python train.py --mixing="mixup" --optimizer="soap" --lr=0.0023 --precondition_frequency=32 --epochs=39.2 --adamw_weight_decay_other_params=0
Rows from block 2, named by matrix and row number. Rows with one number belong to one neuron. Each number is 500 + 25 x the weight over its row's rms, rounded and kept within 0 to 999. All counts start at 0. Numbers have three digits each. After the name is the row's rms in percent of the matrix's.
# fc1: MLP up (model.blocks.2.mlp.fc1.weight, 2304x384), inputs 0-95
# fc2: MLP down (model.blocks.2.mlp.fc2.weight, 384x2304, transposed), outputs 0-95
fc1.1025 122:484499515481530539495508458503509526498479541492474518489471455473495484476515439505507508537457493502483530535519521458498503497545528472507486483440458503511507511504514502461516538537471515502510506506453525485479502531498490496498491526500496524464508524501496499478475470490460529511
fc2.1025 135:495526486458495511488518468528506533495484545467512530504559453506485485447519484539472487494488510475501521497534486476473522507470502516486476496487503518514472461493485473498532521508466539502542464514545506501480454513509505493493453532506502480468470463498525520525467487530487515499
fc1.1026 111:451523475465474528495492453492519522540485524478491494524463473491483497472515498468478507540442498500517515522501492465536501505505519455476487488474495480506489528480513479457534542529473503519558455506510523509500494518481451479443468484500475508447498487470480414436476481491457488530
fc2.1026 117:511497472498486504472515511502499504462467496478511516520524468538492494462480506557497491498509553484527496511526505496492516537519490506507486506451482478496497486484518477488501487500483517461511489510482496511481496486492532533519467510513511525466501472509521504486500462499494533529
fc1.1027 145:471495458498541509455440514500510534445517499509480449508509458490492549502514481520465492520521465509506500504533468493491503513557489518517478516541524521486490491522513534462496485530537502524478492523479465547505495503487526504488491481472497493542497507513483495508467481505495495500
fc2.1027 156:448522523509498491506488484467504514507494491556476508507487488498489502539495449535488477481471459510500521492535474488493530500550468469519469539514496427487480529516464494464503496527519534469468539518482535519476501509478525508486535524501486504509508498485503531491492473465491499518
fc1.1028 109:490496523497528480508490493466472534491540508535534483472463486502515504471510483520485513488476500489483523494474475461501506483484473463459501500471519497511484508520497510497507452468510485475451514509524499523520481500530490495494496476541498538492492495516530540518483459454503495468
fc2.1028 112:533546466514494475516503521504479479466505504479519503472494484522481482493475452507503472505543482503475476495495494486476536487505548550520511465482509521529489482493482523503509525530452503506450505501480479533504493467496456546475502485542500491505530459479507503503498510510481496521
fc1.1029 051:471520548453508520500508531505506454496457488480492465479468501466497479533546526491463539489514480505521455438481468533500471481514469516489477510514541475486524505492502490526506481513518481495477510516513468494513497497492484551524482462507516499504457492538481475517489485491494480528
fc2.1029 053:514473538523483495514480468501490503464491484473484530472498525491505519522480491498470547519506489514534453473499480530513531488520436489473457499473536525509507498499493490525484523514462476501527502471489503413487460513490470517496487447502486496539482491497509491513477526506549544488
fc1.1030 027:476547512461548517547506522523461491455501473512513471484486444524497509529528522506506536461548483529489503500478488451511543534515487531507503482508517483483534506526518480501483517507508491512510461512510492482476461500460468477530535471466506529504483487517472495514492454484463482492
fc2.1030 024:504514538495507487520506506484490464462502463530500456476468486544520446518489495510555534483518481496484469456494516475504499479469474519454478504550488528488500507511509525504507527477487463536459530482494430529482474493509491454475554460530508522507492519514520522531519507505534487476
fc1.1031 141:515471494510511497493494484501501505508456522501526502508465473517532530511449529471475465506478475476490466512461504546482511458498496479516505506485540545529486497497515488532535490502496540473496515533431463437531493539472482481488479507493504460488494509542518532523444493469519499532
fc2.1031 135:515492514528494543522469488547460505506464547518497547519512510511504494526545510537459492526554489466465474485496541538513499519515472481501465489446451506501534479496492564508512486484494498527558494520516499469472496508505496483511493513474491506514499495497514533489528477490504535556
fc1.1032 130:509504521457517487485473484504501506437572493524470475481492529528502498499534463522453499519517528536501520496532539499482473515553494566505501474498518479498487486512526548470469447512471526511483476498505517504493524521538555490497469481484473508522490494497494498469501479514520513485
fc2.1032 126:520497504513455460476533475499486497526546472501489507510502463507506510474537493534535513470494555493517530527522456488522530488520445491503506551505495467534438477497490444501515535535512518469502487521558510442500492483521483519507536524460469514525464538499513502482513457482503466511
fc1.1033 038:535524539472532499514496492499497505490484522535513497487488504534498503486499513518537513468494478491482468468515502478484509497480482519563529460431511496508506490522500489533505528468508517526507500459495478484481502520492477524550502495517507466456499499524472494474500426480475484494
fc2.1033 036:512536482535505496499496508551552518534494484507506528503469518547454532523518518472520554508497544507502445474517503482516486511487514538501465489501502511518531536494467526480539510479510533491530495498521469499517483488502479496543493452525477554528507468537505477482468526532502470510
fc1.1034 090:479491464459525541482484492483484464480505486511481483496506524525500549533477518517532516519547498528502507485526538502471526473490496478473501530541532551495540485518500447552444469482500492536483473580516498518493510479511499502467507510533504476490516509510464486495500528514496496507
fc2.1034 087:531422477472536453543520488463530493479510505486470535495529462526502482512510435490532533498463490479520496464487539518502526480511496512469479500537485490501479491475544507497493500430569515502536499548514524457508521512496465488499542485509506502486494478471473496483534489453489517510
fc1.1035 090:466513483510502501471472515508526524494491486549505506532497475476449494447526509547467513459491542463488475477491498478502500509503512469491465530522530533459513519529516446485492489500495487507483505503497481511452497512513452526556522456495542491509491507510568508535454512521509527523
fc2.1035 094:481492496504497469540515504476534497518525541471448502507469527459544493520523527585498504523501498494488467516510499552485461481486540484496540501519493496481505471489470521526537542474497481501522477474451502476478495572484473524496525550522497531447494552458439530517498478469478496478
fc1.1036 136:510474551469480532528488488507503487483534469511489448512440510491498510525486509481484511537499496501451511504463489512512468537506501539509483557532477496481492513479466467467484476499518522472521523544515462506517439517532539477510520492533503453508469490500501483476509479510526479544
fc2.1036 123:522493493464505522477458474556521478485497526493494480535450488470521495488543539499459478480530528482518527495465476506509494473479495487494512514463522507505482517539493534474523534513449502514499542474476550502482503481486476498494471554480512464535490464491512463478520484508479517484
fc1.1037 036:502488511484529519541473502523519494490490499510485493466470498553475524537521551519489516467485510468498479460492483479481526529500503496529499477508514500437489517476502479518492506497496474488488522527510501442520510501474468485470477482514506504496462496482466478472452506495471476500
fc2.1037 033:476510485465492498464452471487520474545491483486513489441525486522497521510517501503511544501518476504472481478482460512430484486499506513436504546514484505493488545518478522532497520516553512471495489497520509482444490494513463534506507475488520521524526503522494495467443467522519502518
fc1.1038 141:529521548504473499494497530538537517486493517546500515463510459507450520531511492507516513528498519504491507443495482504486516514497487539440541518475483518505490510512489536489509496487513535552524506432475477493454469491525492500467509497539485455463526468497537503517496482498479530520
fc2.1038 137:496454489501508454515515478483477525500487521505443534527496514515507475495496510484502496496446463553519531509540528456488482465545506530494484473535496509493458554532496504506509474505476478563515494540483529511521498525473510460502500463519527523561525540504491523512480509537495497486
fc1.1039 139:493480497495443492538513489505460505513485488506475493505522476475502481543498456524491480527462512493498514483512523467496495488504554525482447511489475498483515520498508528511501502481506526505517538507472523508517519538503549534514486482513531551570524509538505517503469525514498502503
fc2.1039 138:542480504478512486472482480496521519514451479515465495532499473492459485532494463517506538510411524505458499482467481513490505519456487501512496483520524501495493464419471547485510502503495518500475478510489513487522484489505496534522512533485518522543496492452498503518495504470508464512
fc1.1040 065:538490503501518524534487521517505468528498529481505487495459503543440514511555535527456544493488468476484503492495498503507511491532460502501538513499520519545504454515524509515494492479522522516483467483559501472482492507480471527500484508543490514497507470539485510532510535463506476495
fc2.1040 066:475515493475503470471520502527517449447460500533492576559499502539484471509526529480508488496523500488502502542550485522491457507488517494509476494531455483479506527524490512592517486547504509507506491501469472521530472482514472419448485485504513480508530533506523519501501499480489461494
fc1.1041 066:536514486444511521471508528516509499536529500515492491542456450528540457455510521481497562479502499520474510487500453548517548485537526524509459522480469511491506496569487507531506509509514457508565514470511530526480489561463487458475530485485469484504507516472509474470521500506505496528
fc2.1041 067:518534501492495498533523487519531510544489484533485499490530493470484504455462535488497481478522515466474485439483496507479523465492514511451511499497515519485514450452516510489507541496525483519477505475521447529523493473488509493498527497484524516538525497505550537538516488455527484466
fc1.1042 142:509551515472512498494480479545537506474495532460520497496519500495471512480520509500463519495507535484499526513506498470490468528528514461472495483507520530490466476503506436473464539504483493505469487513447524491477488472511502500493494489499503461425464497518506437539507497508473508548
fc2.1042 148:495491473488504464494500535476526466492453524473515471500538507518497537481494493555545495510489483484501498520493503480505507536525483482471491462523536487517497525488541525500475545524477473508503516472494507462488499529502513504492453495491521470511539498444488438503461527523507535496
fc1.1043 025:527535487486512519496478526523511474496486495520515493490432465477494514493532534537509498443482511466499491507541524498524552522492483496459505488487509475501475502553498502453511543494512491508511532519509448474507507509495512497507490468498520520483472461474475519517508478520475464556
fc2.1043 020:514498510468482485513489464502496529476511463495477469447524543508454447500502540513506511503489501493498484495542516499491460460475495498462511492533480536516492489472523521543496550492487467467499517492550512516494476473507454511481479468508485497563507519492525555508527500544510490479
fc1.1044 035:498514481454516505552499526523536518492504504486473495495462514524527518560483535478518524461537496474476457485491482472549545504480457469483504472494520489478510486490516517518500511510495499496475525466498495472480476483537521490517556479511508518480486492529488497487490480468481482503
fc2.1044 032:462511502477497530459528499478511505499530471474510485507493572508518486504533504517552549524493505509467510474507516475486504512452504519498512474474449493520490502524530477507514484527470512515522514506484460498506461497553502484499513512512530536488476488461495482502457526464582459545
fc1.1045 047:499476496487506487492522520523509466518469477509465474512520504510493520526515565498511525459504508486496480514496500505536538518500497509507493503477470521459472499506485502495500491499482523526506501472531478544491519526507494485476504483515503477479485521498535507499482452467479496504
fc2.1045 049:474509506464529480459508463489518524513497451489514505491486499514492495533504495493496501510479537471469491520520530545455499496518521541489513497504476525478469511485474551474479503497524482478483471454520420498525509480491499490476518484508504517510479478511544510535494488491503485507
fc1.1046 139:493509471500490437543508484531468497543534478497527468496466482467511498520493510499499485504567512479518503517554504513519485425532473499521476529475456511487493485491500517532530505486492473505492503525515531496510501536568530464528534451531489538541472510499519529486505512538501474522
fc2.1046 139:542538519470492510542531478498499442519535478495514497473494508498507526518466487515499521512477545517499524458461504487522492532511496479467481473446507503564521511490507486492497491499447506496476510497514482465510465504489481493491507484527456519531495494483478546504454509509540515520
fc1.1047 154:507510480494507528529522508482546495502536475509490539487511476505550554496537551466513493459482509512525478486491513531477512500502431489502482491521458509485469490471474483480515513487523477512504453479490504518510492530516442529491583537529516533572502511520514545501520514485499497515
fc2.1047 155:463462486491510477501536513538475515513508550504490489481467442470486539483552503464509472477534526488509512525504522521503464495477488492490451511458490496499517517474498489498518490534482482521473492485535579513497538500525529492447524463502492456446501510501504477509486501492523509511
fc1.1048 142:539480497493505459517535499511504462491485464473513468489530468492491463502520520505505523507510456474481436548482517497498494504501547497477491513531508525522470517533485481504517489521525486486476505508510548512489503522513516527507503447519489448529513487479518518516485485482484532477
fc2.1048 150:505473534513479487471513449505487520495488510494503507543495501519452534424468500494537471515454494484520446489473534550476517512523512500511477489535504488538485516501530510527530550514503507522516476496502498488504497521533529496491471513495479510490477474519519498513518521540468547481
fc1.1049 045:487512521447505546556532514501487507510501532544493519498470498494499496569510529474509542480513498506522459497480496473491532513535517493487529443508528523484476494517497497497511487512497486503513498485513501507509466501512505469519520489487501498503493457518510497520494446447469491458
fc2.1049 047:493481491490487477471530493444466483504481553519519536491475518550519530489496523493484516515517481547508459475442491467502551480475517499493502527526493538496511507566470560523466511491457519467446511501537495557479477493484503475475524485523550518481459518510517522479495486490502495519
fc1.1050 032:520486526458518478491470489529501439519478542462473466494481460539508499483541539520548522469523521503535556459453491482483538529485453498482517516519517473475521491537501466540531522524537505536532483485488473495503476490510475486500503476483558521524493481489486535481477438515471537519
fc2.1050 029:483543518503506496549554495480518487480492519497448506522556513513491465515488482544495494471469548543492513448492502519502521483506476507503508504513493461505482485528497493481475511520517488493480469473545483497465497512471487490539491489509499527532522538520530483550475483548524469461
fc1.1051 154:467517522462533533502536457514503468484496526486507470486492478514505495562522476501474471480512566541481517529494511487527456496503503452471514513497520506491460541531511509494534538501528491466497513481481513499489486464498479532482506529478508492546478481529506500551480506497462548519
fc2.1051 151:485499503487490489475506523493483477492474537475477516487475508506486449490513485505495512545492497516484476482535483520479519496472484472511499479517538475492497537534508497538468483472467521480484478518480510481519563488517504525519533501526509471454508528473487504530484517510546518547
fc1.1052 040:507501505493505499548519484516512459509503490518500470473487455523517517538511518509526518457526518471507501471485516458498485488502479527502490442499548467499516478507485468475503520484524522538528491509514517478510524496465483486437530534490473498441470521537502511524504514469514497558
fc2.1052 040:490489490523509476497459533449512522528534493439471497509523485522491524472469489452508465531522503499496552503467478467524549530523510476490538519479481500497510527511501513508480519501542504537527497505502470505501528520477503544473467502522503518505488538524466481496547489535500523526
fc1.1053 133:509522505507469522507490512459510546476502570477533506503554517498480518512530512529500527512502498519487506507505478488448492520508498532531486502554581520486484517497521506513517503527449516498513478474542499483434488491473508485471523547503507506503490510514461486511502520522519478468
fc2.1053 122:507507546496490508468503459508513513526535503463527474480499532505485539492544476533475518515505492512509534504530508518553485504466573477493520542491564474513473484499506492507484502477508493505509533454484541498503507494531478489476497525501496486505532516493487495474492516452494504451
fc1.1054 045:488489495477511541541478496520514488533473500520497517519502491499514465533550470505525505505499503513508480458480515427530564557514481508464536540490552504500490537541496497505498498497530488544471473510469485468499507509508514480527515484507500515510526456517514513510506507521474483527
fc2.1054 041:459481521520545521492510505495494538449508447473503524511464533499510490522499465510482530464554476492514473494493515471519509508514493536459519484484503520520477501473518500489485493498544511509506495495527492520487457508519524432515474563489481497445487498532509507520504505483526489479
fc1.1055 055:478487477524517474501506498544525534476490499505484455461501483519499457524504506546508486465546499496518489495490469485486511497478456521426509496521532515507496488508442517465502496527487518531492476439505499528478496496528511518496482474524520505493517486497478504515507483462505506514
fc2.1055 054:503502474466517512524528527507480482459482526499524500492509534479509487493517483479460495522490525503490478453492467538519498451476516515486489483527480524491477499549488542481519477469496494536495493489499515489481478456538557501471489499518469529518505503484545533472465546470523474493
fc1.1056 104:486525504470507519491498493452460479458478487501486542499455485494501482548525518481487469514504486458490492505495475509483522547469509507503522516519537492518517497536511511520518500495470496475435562493474480486489551463509493526511515530537543506491482474513472501452528505489529506465
fc2.1056 108:475492487500515476537481538498505504511512468511482541525534457485483492512544495513543506536488463530512508481516503459470519492477471515504466494490480524487515529492524488514497474481537519509488475509503521526469520511543466467527497495504473500509541489473549505491508498450492522507